config = dict(
    model='segmentation model',
    translate=0.06,
    output_stride=8,
    norm='rmsnorm',
    norm_position='pre',
    parallel_block=False,
    layers=6,
    positions='learned',
    init='trunc_normal_002',
    residual_init='scaled_by_depth',
    optimizer='muon',
    adamw_lr_other_params=0.002,
    steps=20100,
    batch_size=256,
    lr_schedule='linear',
)
Rows from block 2, named by matrix and row number. Rows with one number belong to one attention dimension. Each number is 500 + 25 x the weight over its row's rms, rounded and kept within 0 to 999. All counts start at 0. Numbers have three digits each. After the name is the row's rms in percent of the matrix's.
# v: attention query, key and value (stacked) (model.blocks.2.attn.qkv.weight, 1152x384, the v third), inputs 96-191
# proj: attention output (model.blocks.2.attn.proj.weight, 384x384, transposed), outputs 96-191
v.126 090:520492492483476491486502463497475514436511481474484497478463498488544570526507512524494497516461507508547450478481505508468447491525472503534519513505492480486498486476507508512484577512495511521475460481498520512540513491515478479506492492517504514543487498486512546485452520475543478472
proj.126 088:513499497501491507539490485462489487503495529498499498474548493499470510455529512507505506452537507528496500494476510518496498515504472501495494497501500520523513544488491502493508475492486457483502578510533480500462483520508506494515508471546497531498501492496533519489587498526491548525
v.127 094:504514523495515500533488494514489519478547533522513551513498502447495479496544515553489518545493483512466504508515518462511509492516497501490511542478494497494486480512499428554449488474470507508439528484507508490491484509496495476480497502516463474487502496462477506466497511467520493461
proj.127 097:518476497508518497485500482476511480501506468499504461503478504495481511519464523466498523478504485453517480467505509481490509498460497496489477488510492504554515510483473490525513508504517484496491487506505513536545458495514473527523555499510536501505551476467478523508446547517511496489
v.128 116:509495497542517539470537527498475524530492550509503488507450491512504476473497494520504483522504533476503479494493483490506500502474468508471469503479488468505549484508520455497445483513495568479471476536517514515515481480415492519546495455524539481462524478530520493506510470479479518511
proj.128 118:496495484498500499477475500485542515504528504482490534502490504481459520495445501488499482498494502480466512549498503491504484520494508493507484494507491476485503477480555461491529505475473527517514505505486515502511525525541460493495470479476479464491514488500502501524555490476520502528
v.129 114:504528491482522497534490528504506468506497475480476509523497523460509471499472457478534513523502483477486483480505498508516519484495472518496532469526503462527476504543515486511513525504508460460515489488552493513479538491456485481560512509508485528481519514521500499459513506541493475541
proj.129 113:487525517494499486485478515514503511514561515518495509505470498542498496456448468516502533525470499551522510463516507519552490495447501504491516507502503495546485527549561511512483517509526509481505483493517508464551520494520529498519476520490523506518494520468545510467474501487499527478
v.130 118:494455544496463526474513465473549500485505507483534501482454480476477500447505489516498540540523517508492530518543516542507544474500528507509468540530510463477527504537481488539506459496494510504455534425538524481522510522553492527490509526526527505538475542492517477506492522518502523501
proj.130 123:484528511502541488548519514551486499492497510494493497444467504479462429506532549499497542484557494484471493496491492510461494542528485479508519498503497515465469432479467496527521538518514494524529477562501491514465431524538500505464488454496439484459475500487451532537491571550529501492
v.131 111:515481516507469488492558517463474531488492545462476487509484536503496491527503527523483543446501486544534552463505484484563562448511495539528507486510520471549549514482520498467535514486499477493502512480498469501522496522522507452535533522466520449512497508503447508478510492480549522497
proj.131 114:491491486510518490495466490526520524460535498516505528506469515513515470492492498482501537516465504494492523485506511519444484483490512481507504507505485511529459525522515515476497471487541533470498530498527490507525490474478496465545532539508510516501545505534526466501503490511523493452
v.132 119:526533471477522481516483505502536503508496478522521518481527531515479461538501473517500513491497454438515509530503478444516477494487494516530519484500484539518499485467489489442525518447483479508514483489502469491496479515467522519481477497542463466500481487473471467468484542525487523505
proj.132 122:515513499462494494544510451441485493473491492490500519476514505522498538484492470490498456497482491534535493485470511498548514514517492502495539516491488507497465499494502482481496520530508499475525513476492534540537555472479502469510519476511524471482492467558545494496494478493511497473
v.133 108:461476541443493522493489529508525487494470507475493504505483518496512540516516499491501503530494516490513498509533525520466492503534480514498468478472481482507481494527518481517495531516528482461479483475506474502541543486514506472541515524461510507487566522485532502525483489492514492505
proj.133 108:512490510484504489523521526487492496512496516489488549489468510508528480494513506508499489474543495523458527495521521500572491517498501500486485513490498461473469543541570475491525492500460526485511518526506496489477450476503485482552464480501453478468507486488485503510535548501489464518
v.134 107:508448485479484482478484465531511513570519460516488483491539500517464560558517495469497460507495522479543498494480511520513455474504524472513506509486465551460492485556537520516525476528488554489456533491508549516487478514521474513443505550493478535490473538510513487498455487513515490510
proj.134 111:496498513504468488506524521496497489498506516480504451471465505536466534499559482480506482494498493510414504493477498522482469546500494497485509491496489552505494512509489550490477477427494520487532499521497519496528478507462533477446537483488514503495539505528434516481504518531482505523
v.135 112:465459507516536519498472506487492458482476476451517505485533507491521476526513534510482515479502529509506453484487517509478496471497527491514522464492497500522515490514531509521534496445470444503557480493464534520493481506513478459501485548481508471530530501519465539485488501554497471547
proj.135 109:483477483498481499489511527487460459513527543514549462546489502474507479490523490451499429519474486479494496480519511524513495479491511510475507488504513490481485544475476521511492504581465498549440468461495513471493505496505514512484512474513444499508505513448472529515513474447504474516
v.136 113:472463531500464494496528477510506533503531495504470471468434519490530485452503497532506473511471546521512568501536466452517482504501544494505489491481511541522543487480532473509499510486503501473448537507535475517486502536496522488534517491463477516461537475494480522510471506484544501465
proj.136 117:486508464501504493509488526491514501499479509475496539505464500489467480472569504443496513491515509444421470491485510469468494482494491483521485503500500535457500485528529539489508527471527499459533536528519514528530455519503469514529513511498549506475521524484480533531542479496550457519
v.137 118:479503493520487485542483491494505512431513511498478535480516477513479512521541496509479530528483503505538454508499560472496460505514493575526482484447491507470508510547451501519481522510474452514486469534493443501444509509473478478491489515527496537488528497521527489534471494511484495536
proj.137 117:511493514490553489521484512489516493492487495494555454509467499503518509496477504482503481485492478431445485493503501485523523508464498465499570504493528519484540524444499502487464508498506506523434518550491488474482557491486522507480538540543501483533501520521508464496487484511482511459
v.138 103:503520483502463481485507474500504509511484463523478492513504496507514524527465488476529481478480515512458503447529557511539530532487548507499492502510519505491473517514493491488500486516477488529491562538518514514530500485525496500510486445482456449478472473481476462504528508468479495466
proj.138 108:493540503496517507463528480553486532507514486488535519561513501470496498487491488505503523533518504565516468480522493456500476488513490512542512498506527492503516489465507490515527511469483491452532467456485465539509476529488494532522559480547487534485508515566500482503463493566515519495
v.139 115:467476543517490469503489510509485483529508478451482445495484494530481516500509505499548530508486524553507401529518511483488464526521450481478513488481517524480488482524492483463528463451535526460543520513495560543504486508524480482501544497507547497567541515518500510537515506447542500487
proj.139 114:497532471510503513543489512497480496509512488515528480500488494513494524501500502487500444487495491505498499505485498494518498514473485506513457496501493511509464527494500515474513537510460490533468517504496477476453501494448504533495530464496506512505523500519481503513479499551515469538
v.140 100:495500472510586462481495519506492494502529496465512494479484552507500532454477492491464477475475538488525502551445531538459465470516489485513529482513489502505500479457490520503529504454492507548482510507493517467468475485504488540474502540478459484517500489528542485418470492529487537503
proj.140 101:504494487519485504482498470511474505534427518437480510466525516518467489510476487552501493502540497538497487499506517490538482471520489499512501501507489534496542531478539473514518500538503515523531527459482522521507497510478507473489460464489565496499522490464464492489506470498470523515
v.141 109:474522511514495464526500534509498454514497482457504508470479488496525547537514547515541505500532474522548569510519471504468489512537510497477508495490491530540561512493485554503489493461511508479470482472429496506492527484470528505542505552487490477535492461539508505533532492501500498507
proj.141 117:471501530512490500493515516510521524477495472494499507528508511471491503494470468489498497467447492491510496518471488509472510534489492471495485492494517550502490543564543476477507516486490494489534513498481518492490534520495488469514461514480492512496484470480494488499465492482482495473
v.142 113:512507535546517514470514516491448521512507493482485480486498480504530489479518503483495493524499496471523515498484505479466477477529509498450486477519488525491523524484494534503494501519508487486512445509507493488480514508489535504484460511505519497442496482498477508467527475543496513460
proj.142 115:505510516513485499489516445507489501445540507526528548461507503507530527525436524472494490526472501528525495500501490504545503458506501500488472503494503543502475505435508478498469513492492503510504513521502547481523497460514503524497575485507511452511454487465516471468536455517466455489
v.143 101:512536496526507484508521566480477540527538479527476502524493543494499503446507549495493499498507512496454518507532528530491500508531484501538550470502509550547467472459457503490513474534468488511491472467512465515508484571512517466522478508490482481531525527480461553542497536491494526510
proj.143 106:496471477513501505506500485470478447483490475491500478495497499475479495482496487489493491450495489551530491503496532527475514551478496480500501497494501547505515505486529474531499479546460418526560492477505472494501484515516497497468501508499446473482470493532521508505529452484498498521
v.144 106:472486488500498489491498517511494484544484444439502482488506504507448446480529487479488515484507523505517481505491485549506480520489525506527533488491524501510511515558457506479510490473528481478477477482468475478516490501451482458485498514501502506499502484500501502494515506541516492459
proj.144 107:490508477525446494488485461465488496472487503566515511525518500529504541515465522449494488474464498527530493484483515457512480462490485505473456500513496466511495467475513497500442512560487442520504504506472516518496544471509499534475488501511464496510537538501489494496490472517520494504
v.145 107:514476531520536487507494528490536523477508500488512477525487487460520555520519493507457500466490511471544511549487484485479464491492497502481489477471498506514531520499498504497490507475499521497542476502503480511513498463485487479522508527515491491500525510484479514510514481530500540502
proj.145 114:507502488509467511547477527503500517511513500480516519509502495497499512511542508440502476524495506496484500513503512472483469505481495513517469507489512493479453496488464526502468472509495547499478495578532494509511514487479493514511507495479433475485510505560521495506503522500488494470
v.146 113:532523491516474507481510523516483530477492495526486538496535474472476489523522492445545516514526531541495472493444544519505517527511469491480513513490517521539498472488470478465441520532527512492490475477562485520519501523494469483522477541497459534510464486510533485510486495494518524509
proj.146 120:488479501492538501508460448463514497513469505504480453480480503488497507469470479582499520521424488463492503495524508542520494513472505453510486512499513492503525445518525514517570508469504438455524517518520459511540537474475519498519450530524552495501509484564510480491450469448514489511
v.147 110:512571535471531509505471470535452516464484498545508514509452478509470488509490486506511524474524464517480503495474514501556506467488520475501513488476507469490499504465503519490515495459521481552488463496491466477520473501405532540511452502528474477471483514477496513484493498531502490480
proj.147 108:490498506512487496492471560475515516512516497497528522464506499484565484481547487539502512511448509496512502512500496492465503463518468509506460499514497539467507500551506515416427512517485487474486523470479491509430547504513498522498484469505536494519464484509497504519493499496486525526
v.148 112:516574516510484484493507514507529527477493526482475490479507502536580509454440507504438483482538492492534524525509449528517465529482498491529492559496482453515512516473498511508488495481517490564497545488475503506545448518534481519498503538522479504520515491468514436513464544500523505489
proj.148 116:508498531506569516507488431497482521461453495483503535501471495445508521494512472537503525499494506484500507502482492470496517465490511461492541507513485491498531513465529461478515493512527481479521472489489486560468504516507506568521484549486456495514515529466515480490480459565509550456
v.149 101:472498533523485488504513519529488447466542522514510490522530505453533463495482516482539500528502508473473550475536508472458516544458451493534469456539504465459459525520505553500481481474524469468485484540468521469503475501498519478527511508522487527451499503510506465520455468473481501550
proj.149 105:490504490499526490474541534476534551464533475477485491514473508519498521534501467464492497493486509514476514457426526536553512516510532515502527508505513467449524544511465498495482490449506531566502502473509493489484522478521448503513496462555526515533520520542535453499534487522485463481
v.150 099:503491533496501526492544528523495475482479508491518557504481495517509460486507496462482534524495535506484492549481513546462517500522506530539494500488485485515504492520495536489484530495496505506484494522498483523525553516529480481496556520476524475507505456526477436502522480484491455493
proj.150 108:512458512502499498508436473467488519486491448500502512457539499486531489469496459483496461530477496457530502479525507507515501519503526494516512501503492474491489504505553466469562482491447501514517519465490511504557555505491516520495499532520417512485511548477494515493478532468500538493
v.151 104:501494516505464526491498470499478506488566500527513512488474493527526483480495481511514520560508508560455521493537519464485530507501471525491501530522510504485516446519525525506530547504527515456517473486471482518491470499466491478550514477498544516479536545490547465488521543472485453525
proj.151 105:484505482496498499468498498525513565489500500493491493467474503485452509565451510484501501504493484445539472483461506522503498519514514459472473494499513525509462463507496476505503467490469467503464508483495511471530517493487499514536544542508481509501534506536513518542532495520476453476
v.152 106:474507490487527514508553485498499501534504454493483495492515476507466488497555518523498528521453463498501472478473525514469502501505493531514527475467484499479557509486507506538461545498519480491571515467510494493495498522527510513546499506493501508515495519522533546488503509493484535442
proj.152 106:518479474514452498528464491534488534534486510474510511528490512495516546483429534479493501498503505466521513503546500504501518523471500466539513515496514453479490517484484502483531552501458501506453524504513525495472466500468525498514513464503469507464538447517450481475552562545516519579
v.153 100:475515514499533483506517514501490522475497492464517527468522472519535524519518478509486480487525462557531493530514560461477497494485527479476516478477525490486525440506501482512485475497524488531546529477492492540529517538520526525488497501473465501465543468466503519520490496474482528492
proj.153 104:510485503512497508578512470522531552496447494534497488509497508475516470495538534553508483500534514478488517493558521492524510480519463479512503503499470499506468464583500486509540504526494523487458508477486521496506498491514504547503503499522512473545448508496538520475517460554524508524
v.154 109:536493441487540465530508515518504474485488489470514478537570538560486476531532497474509454455493507489529485547479470505485500534503484455500485495487477457476543513521455514523449494510512513498496438485539497494526524512462479516482479485510484518483480476508481464501516464514511537519
proj.154 109:515506505486508507522530504491514517488501522518501509491501493483487516517486486510495522519500518472435475481487500498530476518531505507502540480493514469505494514553487501490488551492560448480486517487513530485504505490517494477512481459512537498509475461503496414498471458481518536489
v.155 111:509481499499516477484475497521483510499499488502541537464491520491480540519489492512495475462515500464493508490523534519481489509515505480537467484509500536562478501468513515519477511479470506483461517498518553460492480491517506527462519524506522467492465480484473475496484497535519532475
proj.155 110:510496540483416506504514494512494497481504513459509482543584497540524470503523499523500537486485507514494493503477492498481488493502493514514489508507517525479526479529521524517517505466495460492526480486468477482514489492500524489524482521498532482476492533536452488474587449482515465508
v.156 098:478486524485476471460505529484479537509527522566489455492472491569493428500488509468491507511489500507490521505459522475468455502518538512491499503499529506461496487475527505496513513498500490538474492536495450498467522517519504471515446475528475483471473509500465467494515546474484463496
proj.156 112:502508439481488496504515455467471484481510496525493501436476498485486484492516498471499543480515508502515507515494522471546493483515504490509540501501502532507547531446504513526466480473526480518436475539516521504507476502488477511492550528500559511484476528501470491504526477529497544508
v.157 119:505500518520499505488492503479523516490446504539514523499498519484512518504507473497455532503516533520508513543533482467485465501505434497474485467514496444497491561500465542501452490528514488514529522499485463521502501482499520509513498476562496512467497496516501462529509552476524508529
proj.157 121:507481547509523488512533423487472511483516517523543478467507508487497503505499534452499515477469493497537498500474507481543477510470484505508478495497504510479517447481496511529529488462460501499506482535503519518443505515494486497515457500500486519526472521484513459514511487534521528473
v.158 117:536491550486511509514447501491539454515510495459499491537490497488528527435498520483550535481501472505479537503506523484553489470496493485563506468512524472519566489486467498478490507531483486561483444485451494550522523501470483516503477504511487506514511524526470549460479446529517484496
proj.158 120:514521553511527486529548501480469506551483519532502489532507509496509484520439472503500503541480506510538521486511507472476522538469497540486560502503505501470459464504489494497493503513493521470525527505512499502464526514474502487485489520485449517493499474500513553478464533453522564494
v.159 109:479494500482552504502528497490472479509508559490486556483545543529482459507422459523526503481518486516542531496483490486507485476480512491593448521506501494486470495483497506506521513519525472536532461492487488474467506473499490509486425503480540506525465511518479536478490484502465554483
proj.159 112:504520521494457517470503485526461467512505482463515442478510499528583527496512502517503525479483505530541479503486476477553499467488475461521551507503483495535530490548480520526463464530541481496500531527476496501504520498496516490519553445505460479509493468478506512505504497471539479476
v.160 111:500517494524526547519500536487498492474466534478473460469522487532501511505484470494504490519510515501541480497499499518491484531520506472533463476459508471478471521462472515475518511541512481515503546504512471496525490449531506495480531481468503511477484561482469481518522523511512507494
proj.160 109:496481512520519494467490475495506492530489481492504550480478507450519508541512464498509478469481505499532491488478502506503517461481504509502520503500515447478521517510512473493492489483504519480490504556493472502471555531488541487501513494500518464525506485508538464518527549495530580489
v.161 114:520481526498504476501552504492486492504504506516503463482482489532512495469472536477512476497485441504513571474517535496497489498532524528489491513432505506495516516516470468536540551517496481526521520499465470474512505488463472470522495499457504478484472476475541496449468509519549465499
proj.161 115:516499441517486505522476515481501509480509529486523547495488512482506465499485438509499535472526496480484489531518508453541518524516495515506510494497506507452484492470523474507484518491508516492490523504467520486488505480523485518456534504482558483505517494510477501493485489491473462490
v.162 124:498478513515432503484510486503489502513524508532490522485483496497521483461481519505498527498501467552485531512504463481474524501477516503506529502531501496490539492457497537518538503492519536522453516532449541493530519516512461467520560475459543472499510487465481534541508493481465455502
proj.162 129:491506474511498497509496505486487514510495500429494472536513497480482471548498483507504497496506508430525506475523499487495517499475514474524481505495478508530471512493496484497523453474527560494565475450509510514527465517511516502509515505500506493515545497510518470519539483507475467495
v.163 107:495503499486529487506496454483510490510449505410514470507506523509442549562488504492489506540508504503547482525516482544503488504472482487484532502442465542497481543516468497490493482465507487503515498483508527528513509498455538456516502465499516512531493501519511502494515523502460480456
proj.163 100:503489496507470504496507516546480461485463490487464518446471519515516453518518512486500471498490484547528483489468493508565494491519508503500494498502506498492526513477527484485475481496520547500533503518540531475495486515519466520495560452522495526509500549504517493455482465553535521536
v.164 115:495497503482460513471449473481514541500517450484459538510531455513481443550507527470488493479445479511529500509500501487510462532520486524474460556487512523489480516469514542529497482441507518486479521546536517516517478498480505529471512506510523489485482516492503491534455480490497514500
proj.164 115:499521517511451494508470539510493486501502482478493479478514508533496525538535461547499514559487501460509477493488493493478501488486517462506505492505493513546471499504505490507526492465539541489500500528559532491559510469490454528501492526490514500510492525504417503518496485487471525545
v.165 105:482553492493503465524484493491479498554500487452453478506484499515509508515491511537533471487509488473556522454488470464470509489515501508478505502460502475483532523516543505460505519553507521529473485532436474515505465470510473470495511467488507510520491490485544532500492497526458531472
proj.165 108:500473485497456499483500531544510492504525481508540499535464517517526515547473477450498518523491492483511483485504510468524473504514536463494522493507479491494476526506452499452459487497505493475437485527482516516534531527497510499511532566490489486520509508502513461495474480508496515478
v.166 117:453498468539473485505495531509481500474467458484468486526505546500466467473493471511511471520508530442526472534514520533559503524513525490542494534508496504505464480541528492512494526507499529464495521476502548523482495532485519544478489518467455507466539496507506495516493487506498500479
proj.166 120:507513479497548499512475493538528532523497528544496503523492507468514465519522531495493448510515509488461503497510517488463490482514486501483506501499495478502511560455471498508493485472500495463564480492490491526502478454509519500479486535503495500498513522491480500513501487516524500481
v.167 111:501561483561536501532518533506491515457481519505462491470471482483511456481463471519446498516490542476519470503511512508544489518529515501501476534532505479520545517494492463493533470492499541451510523465524555546523499495456466543499510493536500538488524502558435535504483449511520498505
proj.167 111:516453475513503498505484522464536488513511465502509480526512502521500473541480533468494505503492511463422506481504515487497499455524492492520516501499478483459514524502528478517462468496521471513461488538502525466480495496502523532488488445516507480530485480487479577494497508519502494509
v.168 107:480471474493470501488500500530433508492477470507535501484549513470439506533482491474528535467480517501516527489499490515489520497489436495481484487525488503488457473484511525448520495504472497510468507479508476491476493486463480467494502484493464532552518529540484506488480507554529545501
proj.168 104:476517495488477520454498477488502530523498498472512504504500495475517547507478474539502489503499501475489503484503493498452446482491506494487475491501519513521526513463518546483520478470534462486453491503514516526495499510492527504509459485517578502485530501532455511482475486459493520490
v.169 111:498505496519498462512501482501494521522509521498491490513473518499489525521508509501473480489513496514511495538548498475475480510516515516475495507510523459528485539494461496505505518481463462526536522530487470482532489524464505539501504505448441506503501549523502491476518507536451545538
proj.169 108:527492484504490506478500485471534483466481459554506511525470510498542464487476517546493544513503489516492504481447497502532467542494489515493513503496512505499514476482504541497502479552548495516412477509527503546480511510542510483535523531496528493514518483478494532493520458530525530437
v.170 114:493544513527512519512505539510512532526496560472479495513526475539498490466482506487475487476494479523481505494478476486489542453459472480471478508476514487485512496496478489470506540511531480508517462492468485527489482482475461448509535508488509486548502473496494553507493471517476444515
proj.170 119:504488507499468493510471478477516470483502520497466505498510511471565496489479460510505499478518491478521507497514504488476488498500522507487487495513485518536471479493474489505476496485476470490415552495498482480462475503518502527490483439504437523499479518485497524531484489468498498495
v.171 111:537459493549528534512501496489524472481483539507480514514510479543503522513518515494517521518529502502513526541481524562506483545498521513512478479519489482488480507526501538518511504464509447498507465468489505490513487505503511555484493444493482523515530497499492505541495511504521530485
proj.171 109:494495505496537488507504487516495534487484482506515500482516495490494492479474524485503458468486502516462510515506504484547495462509496517493467491512498490457501462481521469478522481497504516510536499473508500544448488470510514516461543480491484507490523446505513556506494526513513486511
v.172 108:511491457492529486514477491503495477467517490500444483495465491552508469495518458498460480524465515502497490569498508503526496521522508503524536497483489504486525498468501493506488481535466487512519543497509513506484536460485469475517528510446483499509492508484483485458490493512515516507
proj.172 114:484507481511509502505508495510484489518487498480538507497497509470495525488513501470498450529520515512495478488519495498510495535508522514503521502506495473478508507496482501538515432537525471515479467540470509507490498524473506527506506482488519480472528550492523507500460520507500466500
v.173 109:481465466501489498516510514519464481476513482531459477471525490499513514458480478535485514454465513520492467465528493507472444537506476508508497507523476522505493515469561478535511505461521546528529499490498499456503473502519484530504455483521504517498484546519471511490451492511505502536
proj.173 109:495505522535529489447477479495525517503504518465501524512524522510512460536526516503508462531540506497454526510462481508506480492484503529498525502493494435478487466517500467480499495503502507522455489492463469458509576512454511516495486501523503469484513479534513549469476527505511480496
v.174 112:486504495514515470540510510517507554501459533478461483517515510524473480431473482506488463496518480557523446496516486497480491508528539517528459515462492486482470501489475469496539472510515534481508478485534554477536531511513465505525504515503494465478505521500466491520465524481540479500
proj.174 117:495509508499483511494540534488506477497460477512548474481496501497489474529453483532493508491527488455501525478505498489497508507496488460486494503496510485480479521517503472526527480513466476490514473478500463493542465526505508499526497499478522496483478492560485527506533503503506538497
v.175 113:520507559459486511485485508501485508509552511508468501493473514520482518521520478520530500536488486473543524508486490493456507527560451516445497499486505535517472495489516486465511537520519475468491491478492502487531512517488517492511514454508527482471526505486531518472471490445446535469
proj.175 114:494535448505496493520474508613473507559489490515511504493508512508529468510496532469496493485535508505511513540484501508518531497516528472467475495498517517528528554506489489472505532488519519512519501559485506512447467455505478526541521493500544496493481492489482498489518508522545482505
v.176 110:504453460512531534523464482476498487496495506454528488483516485460508496545490508511497511479521504505526501443543477528510474511513495506510528489494495481526474526513504523475511524478514470473469511483495487493460503477452463499461523533484469511472506450498478479480502495528495529525
proj.176 116:492488517485521509436537491489495555499492490546530512534457505519492498467482533449500464505455499455459492525509494484469508500512527519497501498509480505493486500507491446495492513493492485478462467495523520489532496506511479520505504522538509497539475521487532478482506501427501420451
v.177 101:503484449524529453507462516470457511501524472464520490470491522491496536517501490476498497494489501511517510485527515524494485515518487518543535526488516519472482472468542536517508450493503536494544517481515529518466509460459493507473499477513487494485521464459468480467501483514529515503
proj.177 098:503505537518484483493502503520500476512495492531538530492510514508509465496469515500509474510485486512471499486457475476517494521521497515483528511491499464521492506513518531511544513520534450491526462472453517500506457523499513475494547512482527496513524492426471489496509479499469480533
v.178 117:510442522487516535520531499492477512523497522510493469492508513479521523554515556545493485499499507463472492535495518473461531525550487480494481494501504501456521546470495488524522476542496477465461518432493538511532519486524489492516517462510516506482521512498494519510534529491470534475
proj.178 111:488522484508503502530507541494555489471483517495511542510496519481476461535455509479503493489502507493536498508491498489561519472537534503506512494502478474449522521496550475459539504465487491517521478538502494518473457455486523482518498535477458504509497484491512472488466527561504494514
v.179 114:504503478521504488500476498506516512522458514520504502504474502528498482500491485520514514469511507514489496491475549541506476504517490476480509507509494524487571507484443497492475536523482484512485528524487526481522555532515469467494488572471522466512475464493469531554497490535503523500
proj.179 114:473506528501479498509461480465502526502506536474490514528507507504535508489495456499501524510483490488494533511523504502496485519503493555495524499491487512482497486460543522490482492520525515494471492499477494534464500492458554482451500493513493500479487498538493503491510424480496527522
v.180 110:490459515527499491473542490496560435462483505578495497493482555533534487531496477518512456509506518521528488510552490534511536537489514508495462528504487521524490505478519493464482489515468505541483517494516510503486503538485481494511474521487525485525519532477498471479538498493482483515
proj.180 110:483523480513478489497483503514502488468486490436488521474536486497472461454511496518494545501505501528481506516489470489542495528538488480491558505493509519448513521465493508452516517481513497457476475499481492552568491470531457478499510480482464486493483509523489488489485511461534525536
v.181 120:474534524477513503476504487522482494467515494491549456519498498495486507535515486484511487482498481493547523430465507527516468470532517528492490488510529502511508551537511566496456460501486479508487489550484496518474516498408468504509505523486491500509533513500503499489558489514502484524
proj.181 117:504433481513523497545499528444514510498488516543451518468498511487497546491552521508507506490489490539526502540501514506491507531482480548515556510499496516552476483555445494505489505485519562452451515521514520527522501542482479501499523491495482507501472511521526527486447520493516513499
v.182 112:551535490510493498485446533528537533516506491523511521486437500506498505501457472499486503511490485473535472466455538502477491481530480535506497498491516526517556514533507516501526523505479496515545519532513521500504523490546458502571498449442470473437493517456491462511481491523494569530
proj.182 119:496500458519510505560498492511486467514495490485502480539459507527487451509518493525500536511494507511482498514502520477512529485489503476501537506513475492519465498517462507498507491539550508511468482547488472510505478484482505515516462521497519535526568485536498524494515528525476514501
v.183 118:513487473525512511459449512499501507557515517505531495511458507481464527480500505487467481510503526505539532493463485488502505477477481509539469529516487495488505467490522515506508533508505472535462486486501493484497464521527539504511515517534470492547529471490507460527500507471527547454
proj.183 116:492514521499486496536502475529483499511494484469525468511525507519510502521500474497509499463535492499507502497523453513456498548508504526511524503502511476543484511467490531488466507501534514558512510492518523450505478509496518510502524538492527472508518512554475539538509486553554540532
v.184 113:508514503460495544463482490506514514497536487511450500494471522525461486498518499488515504495475537515491505492475496502498520498528479484507471494513505509494497469521453483523508508521531527459443479505524473485440477511543499488481481545524485449449531510500556559530475492475486473449
proj.184 113:501490501506501496445488476528451479523528510502511518501518503502484537492454479453495521476497491468533496496479511493494503482531515513481434495500491523535504501482518509555466469508493438532558518525488488473470531477459507495486469520520520509547505515505448510512517486505515472532
v.185 116:498502490521498495484550469532550510486462512508514505492531507486514524490486498482464516536494503472518494497535491521530485469519478441524490502533489483465485530467509520529458500470481530502496493487558513486493494503489487532461475527512491540476484492506478473522524512496521488540
proj.185 114:508516535517509501492529486484497472480545497539497483487461502534510545509559535528501519485523504518467488479487508511509490520499475537511532506506518482505521488537523456522494531456502507504530502543511489489510505484550498496488467486537456513494497526479500478490511532539483540498
v.186 112:491532453500466471530494481494468484537483537530489522486465464491506526514498530509502488494508494505471517528500498497520496512479522438526488527464492503519486513498489524481503484519502500501490496524504509492496494506534508489453507496523475535547500517504508516500495505543518485450
proj.186 117:491493514508478500477498501521490499499513489452499482514547491511526532526509501506502488509509496516497513513510490491479497447498498529527473493502501461484504475480493492474451453481555516534513491476478474474491488482493532506446503469504523506491481493559493523501480485480493472449
v.187 105:476463473482512496500445525491501532505508491513485517501480540534483526534518536466501476503460501493549462494506479519494516467496512460468487513447502511493451498515511514520495516537489521513544519514525527496506485487496511544476511473519493501535500514503494518459506494503488556435
proj.187 108:496537549496433490512486481541486504540496505455497445521516505484530504541511478569491497519503506470511504498511486516487516531495498495496459491502480489516536558530473502517472473491518500452456462515495483492498495494474500479511506504530538493468511518518478465510485515491511556486
v.188 112:554518481502474537516522516514520531483487436498532531515469499500494483471519485497486515510490502497494493547460481490504519511538509459437503553499506498513447514486519469534477486481495502489470485546510508514499519479431547511524486491533517547519481497500527509511475510447525483480
proj.188 113:481509522516517490520486511525475500553527525503490478492533502521562471550506526504498455546459517490510472488477513495452525526492494476488447499494504545502528468485484483531553495492472499484493501450527510505498512534492472492481484477489546486478501463463457493505504499531509453473
v.189 105:504450447492513469510509506470539482470482494494518477484511482513500490527514464546454499505522508463501549527522515489512450484464461516521512431521487527521489479451478489528513514518501516507488490475509481479526511505517500483512529503480475483522505495481501459512449503521556500464
proj.189 108:490497497495474491502489490454500491519496499546509525481478501485502514500500467498505459450487499495527497462524521503478483493436502523480500503490509499496483511498480539547510465528500513519509474497457490521465528508482498473468472474463556492488471540488537472503529540507475496537
v.190 100:542515500477487507538529465485537498521474547474499517493551480489494494521508465538511521473510468512510477522543515520515536458479540517511494505466471547501544497492450489504491455521532502492498511483489497498486533509454521472465502519489497468523447500487526490514462457504522498521
proj.190 097:502479474490524486498504506536517471520502514489493495472487500529528469486509516495498505513471500506521523467535477506537494538466498456467512494508480492487503477474504502529505473497467522492471464537495498546457496467523468533492449487509466494506514530514505473472539511501498499548
v.191 102:481496512488541491524495477494492549481522503519537482477475492484531499522485499535467520503525465557560538575512487513517504502461477489510454469505493528487522534489474548537524521523526477501477504565480515499507519521497536475468512458472506510515463536497524463499516539491542522480
proj.191 105:487475483509517481454477483511495491487480501481509544411479500515474502498470463483494512500488508497542508491456506494518514472504488515495501509496491513480532448456542496508454531530499501513536500493509478528469506501482497491479538498509531514517520451518543516529461498511480526507
v.192 099:469504476533505498514527507459507523532479460509471501523488487514507556483495529492558459519483474461528516530481488521480511485503499494490524554447499473551467476554446476453508550503510491490507534495512493506452500474520479512469480521455470486500488497515518491533487495515506487507
proj.192 094:497532529488521498497504527548490448495482486503527453502467514527466507539456478510500464527525514549511506484516493487532501522513517510516512493501511509530463479506520502473482519493527516536531481521543542510525513518496524513503509522513478475507514493540498498514551477488484525516
v.193 090:491525472522479505503536518544520477500467480513517547484494499501415504503524493481495519512480522473499481474521472476455514498468499485486501500482500492507494517484535518512477504493512493504561558487510489522498493477494527502502528493501489498457489505493489526476503486460505492467
proj.193 084:528473483527485485495489504476464529483490546454501504481465505492556543460506531480506508469525488478515500488485526502544511493500490501484478498497483467448492539505460510521542504493496501478488545512537540516503513517492472490482505498498473498526515475476526489498530508461502449442